config.yaml
arch: "transformer"
model: "audio frame classifier"
dataset: "songs of 200 made-up bird species, synthesised, often over outdoor noise"
train_examples: 39062
gain_aug_db: 6
noise_aug: 0.01
n_mels: 80
hop_length: 160
input: "log_mel"
spec_augment: false
win_length: 400
num_classes: 10
output_stride: 2
norm: "layernorm"
norm_position: "post"
activation: "gelu"
mlp_ratio: 3
head_dim: 64
fused_qkv: true
bias: "all"
qk_norm: true
parallel_block: false
dropout: 0.1
inner_norm: false
moe: "top_k"
num_experts: 16
moe_every: 2
expert_mlp_ratio: 0.25
experts_per_token: 2
shared_expert: false
subsampling: 2
layers: 10
width: 160
positions: "learned"
residual_init: "scaled_by_depth"
optimizer: "soap"
beta2: 0.95
lr: 0.0032
beta1: 0.95
shampoo_beta: 0.95
eps: 1e-08
precondition_frequency: 16
max_precond_dim: 1536
one_sided: true
adamw_lr_other_params: 0.0024
grad_clip: 1.0
ema_decay: 0.99
steps: 26400
batch_size: 128
epochs: 86.5
lr_schedule: "linear"
final_lr_fraction: 0
warmup_steps: 1320
weight_decay: 0.03
adamw_weight_decay_other_params: 0.05
Rows from block 7 of a small audio frame classifier, named by matrix and row number. Rows with one number within an expert belong to one neuron, the router's apart. Each number is 128 + 24 x the weight over its row's rms, rounded and kept within 0 to 255. All counts start at 0. After the name is the row's rms in percent of the matrix's.
Before each expert's rows are labels from the 100 clips, of 14976, where the router gives the expert most weight on average: "strongest on" is what is common among them; "loudest" is the band of the loudest frequency at the time of the peak. Only what is clearly more common there than usual is listed. The data: songs of 200 made-up bird species, synthesised, often over outdoor noise. In brackets: how many of the 100, against the usual share in percent.
# router: router (model.blocks.7.mlp.router.weight, 16x160, trained with AdamW), inputs 0-159
# up: expert up (model.blocks.7.mlp.up, 16x32x160), inputs 0-159
# down: expert down (model.blocks.7.mlp.down, 16x160x32, transposed), outputs 0-159

# expert 7
strongest on: buzz (97 vs 17); first syllable: buzz (97 vs 12); pitch: middle (74 vs 34.9); upsweep (64 vs 21.8)
loudest: 2000 to 4000 Hz (73 vs 19.1)
router.7 097 [119 130 112 114 155 150 113  94 126 112 146 180  87 119 103  99 122 128 115  90 147 129 101 129 133 124 144 125 150 103 123 105 147 115 152 155 163 178  85 133 140 143  92 153 128 110 153 164 196 192  88 157 148 149 141 166 136 110 139 108 140 134 124 104 135 120 122 110 114 100 135 107 157 121 112 104 110 132 141 141 140 138 146 131 114 136  99 120 133 118 119 142 170  93 147 157 128  93 166 164 170 151 102 141 111 106 139 145 125 130 151 137 169 149 139  99 145  96 136 116 107 133 117 131 157 121  74 146 134 100 140 102  82 110 116  87 113 153 155 110 131 169  88 130 109 165 113 148 106 115  79  97 142 105 124 151 112 157 170 135]
up.2 116 [ 62 123 102 119 140 149 117  95 128 153 125 145 177 107 120 160 121 129 104 167 105 138 127 110  84 109 127 157 131 126 177 104 108 105 100 127 132 148 121 128 152 159 133  99 128 146 103 135 158 153  94 129 124 154 134 176 161 122 141 131 112 126  92 123 122 128 109 108 100 123  97 111 115 144 163 107 102 161 133  92 155 131 135 160 131 154 106 139 110 164 110 168 126 170 129 138  66 176 124 145 149 141 151 120 118 181 128 131 154 101 144  93 103 105 143 172 146 135  94 107 177 108 143 106 119 141 134 140 124 124  88  89 140  85 140 135 138 158 112 139 144 151 147 118 147 163 142 103  72 116 123 153 113  91 106 111 118 115 111 146]
down.2 104 [115  97 128 122 137 104 170  98 137 103 148 167  97 100 132 128 138 155 137 134 160 139 150 101 131 154 126 148 172  94 142 124 128 138 105 190  96 124 156 132 134 100 109 118 111 148  73  82 132 109 118 147 108 149 135 164  81 114 109 124 122 114 106 154 121 113 137  85 130 104 140 104 150  98 170 127 134 152 123  63 137 137  78 124 120  88 106 107 112 138 149 114 126 131 112 129 132 113 131 143 149 113 108 121 115 139 120 138 170 102 103 130 155 191 116 125 161  97  91  89 127 153 151 150 159 103 143 125 109 128 140 141 132 121 118 127 121 181 119 170 140 143 119 136 136 135 146 121 167 159 101 179  66 121 111 126 120 130 119 170]

# expert 5
strongest on: harsh note (99 vs 19.2); first syllable: harsh note (75 vs 10.8)
loudest: 2000 to 4000 Hz (94 vs 19.1)
router.5 094 [167 111 119 147 152  93 132 136 145 136 136 122 104 107  98 138 110 130 122 134 120 130 150 142 136 135 125 107 137 115 131  96 133 173 141 124 121 159 109 130 119 134 129 154 132 190 156 143 141 125 122  86 102 160 147 114 115 128 134 135 133 112 148 104  93 161 124 167 108  79 112  81 171 105 128 120 155 107 125 150 176 111 125 120 138 133 117 172 154 103  83 130 138  93 124 119 130 100 157 126 128 172 146 150  99  82 169 147 164 105 148 131 154 137 107 136 156 107 134 111  83 143 128 128 157  98 103 179 164  89 172 166 109 118 139  98 137  91 105 161  79 142  79 109 124 133 115 147 132 106 146  93 121 100 126 153 116 157 159 158]
up.2 115 [131 109 140 147 123 134 144 153 157 138 138 102 124  91 161 128  92 126 114 141  78 127 138 110 132 106 121 119  98 144 148 117 125 153 120  89  39  90 121 143 141 125 138 138 168 151 107 108 102 144 155 130 122 105 167 146 115 114 135 118 107  95 120 181 148 149  96 152 114 126 108 117 106 175 150 129 120 122 158 130 162 130  86 107 126  97 115 113 155 172 144 119 107 151 100 171  86 122  85 135 118 118 116 149 133 135 137 136 102 157 153 131 142 108 147 153 135 152 128 112 122  69 144 102 185 166 167 109 118 113  98 130 141 101 131 124 159 123 141 136 126 100 129 133 161 131 149 143 143 100 136 152 134 159  94 140 176 103 105  77]
down.2 100 [141 131 132 117 116 153  99 135 143 143  97 144 121 114 141 121 146 132 125  83 115 156 101 120  92 128 141 121 163 123 122 114 132 129 156  76 138 130 147 154 132  72 158  95 149 148 124  70  93 146  97 135 148 118 119 157 126 114 165 139 106  95  82 101 110 154 119 171 128 117 158 129  94 144 160 127  83 164 155 117 100 171  78 175 145 148 139 154 129 136 122 165 119 136  83 126 107 133  99 172 123 118 122 127 126 103 129 134 137 114 151 121 157 135 135 171  98 132 200 145 163 105 136 118 115 150 151  93 103 114 106 124 101  95 134 132  95 115 117 135 157 141 112 129 166 112 116 117 131 105 107 147 125 145  74 125 126 147 156  87]

# expert 13
strongest on: low song (100 vs 41.3); first syllable: dip (35 vs 7.6)
loudest: 500 to 1000 Hz (100 vs 15.9)
router.13 107 [144 110 133 160 100  93 116 136 112 175 140 116  74 119  96 140 150 148 136 116 116 148  88  77 131 113 147 111 146 151 120 109 123 128 157 153 151  96  95 202 119 142 141 130 117 158 159 163 108 125 114 113 100 131 125 144 145 132  90 133 138  96 122 124 114 117 151 125 117 118 144 116 103 129 141 129 149 105 196 140 172 112 128 164 102 132 178 138 128 112 113 112 131 102 121 102 152  83 162 180 126 117 141 118  99  91 139 128 147 100 120 134 142 144 145 118 116 128 116 164  99 137 135 178 156  89  96 127 121  98 137  93 147 124 129 118 100  76 166 181 141 141  97 113 115 119 150 131 159 132 121 103 102 125 128 151 151 145 172 150]
up.2 092 [147 177 133 110  78 146 157 137 140 100  98 103 130 158  87 133 126 141 139 142 110 100 151  99  95 143 110 189  98 125 145 143 110  84 108  96 142 127 122 114  98 121 124 101 167 110 145 117 144 138 149 109 160 125 129 136 170 149 120 137 118 141 122 134 105 134 108 138 114 154  84 118 106 109 114 125 121 150 135 104 136 161  88  92 131 182 193 111 114 127 182 130  85 151 135 137 143 139 153 135 120  99 104 107 119 144 117 138 112 146 146 164 113 118 116 146  97 116 121 171 137 137 123  98 115 198 144  96  94 152 131 145 135  99 160 140 152 168 105 113 105 149 139 137 176 107 104 110 104 119 144 157 130 117 109  86 124 132 121 168]
down.2 096 [100 101 166 157 127 117 184 161 171 135 142 133 150 128 144 121 142 125 142 115 148 100 114 130 115 111 118 142 136 147 104 168 113 106  64 122 137  90 120 158 161 136 103 172 102 119 129 112 103 126 120 134 149 136 117 151  98 126 148 148 107 169 167 117 120  96 143 132 129 141 113 135 141 113 144 135 157 134 142 100 159 134 131 107 148 130  92  66 132 169 120  70  93  92 144 115 167 131 103 150 108 147 140 166 138  96 131 129  92 152 116 110  98 115 107  92 141 133  87 166 122 126 117 105 163  92  91  89 109 146  77 116 120 132 155 127 126 139  91 145 160 119 145 112 145 116 116 119 111 107 122 117 170 133 105 154 126  74 163 125]

# expert 15
strongest on: downsweep (83 vs 26.2); pitch: middle (81 vs 34.9); first syllable: downsweep (76 vs 16.3); arch (54 vs 19)
loudest: 1000 to 2000 Hz (100 vs 23.6)
router.15 099 [122 156 137 132 165 100 111 146 119  84 158  87 132 111 128 103 147 120 144 112  85 130 104 138 139 137 124 146 164 115 136 116 125 131 159 127 144 103  94 104 117 151 110 145 110 131 129 142 116 128 137 154 120 147 205 140 158 112 127 135  90 103 102 126 160 155  94 124 103  95 137 113 156 111 138 185 133 115 157 134 119 112 162 122 138 104 101 122 138 113 135 138 204  76 161  91 127 105 168 174 134 127 130 117 120  83 126 124 133 110 145 117 161 109 133 123 117 130  89 153  93 149 121 143 135 112  92 166  98 126 164  91 120 138 111 168  95 118 129 142 114 150  85 119 125 151 153 118 131 178 103 107 143 132 112 140 139 164 177 154]
up.2 078 [126 118 142 101 138 106  98 105 127 146 120 152 170 104 124  99 134 145 156 123 172 134 102 138 128 103 150 159 110 138 105 183 131 113  88 136  95 133 114 171 144 144 119 115 168 168 104 129 139 149 165  87 113 179 138 106 110 140 126 120 118 137 140 132 135 121  97 116 155 171 103 144 129  84 104 148 123 146 145 161 116 148 121  70 114 114 147 172 134 107  72 120  78 100 127 121  92 147 162 127 139 133 156 141  79 162 136 141 104 145 158 105  89 128 106 119 109 135  88 142 142 170 126 143  90 137 166 102 151 135 129 127 137 104 126 148 136 113 141 162 115 147 138 153 132 145 130 122 109  92 116  81 119 150 158  90 143 160  97 112]
down.2 087 [172 155 151 125 119  95  97 104 120 106  92 125 156 139 137 138 135 128 132 149 140  95 156 120 138 170 150 170 131 132  94 122  82 106  86 125  97 118 124 120 148 104 140 101 174 163 194 130 117 102  94 122 108  88  90 128 118 124 117 124 131 118 141 172 117 190 149 135 128 123 128 119 118 120 176 137 126 139 164 103 117 164 128 111 117 138 145 139 153 148 116 152 132 133 117 160  93 119 128 166 101 110 133 134 132 120 103 128 135 129 133 129 118 107 112 115  89 164  73  95 110 123 162  97 126 110 146 161 102 121 144 166 130  96 163 110 135 128 115 152 103 142 147  70 150  84 128 137 125 148 156 144 145  98 130 137 151 179 130  82]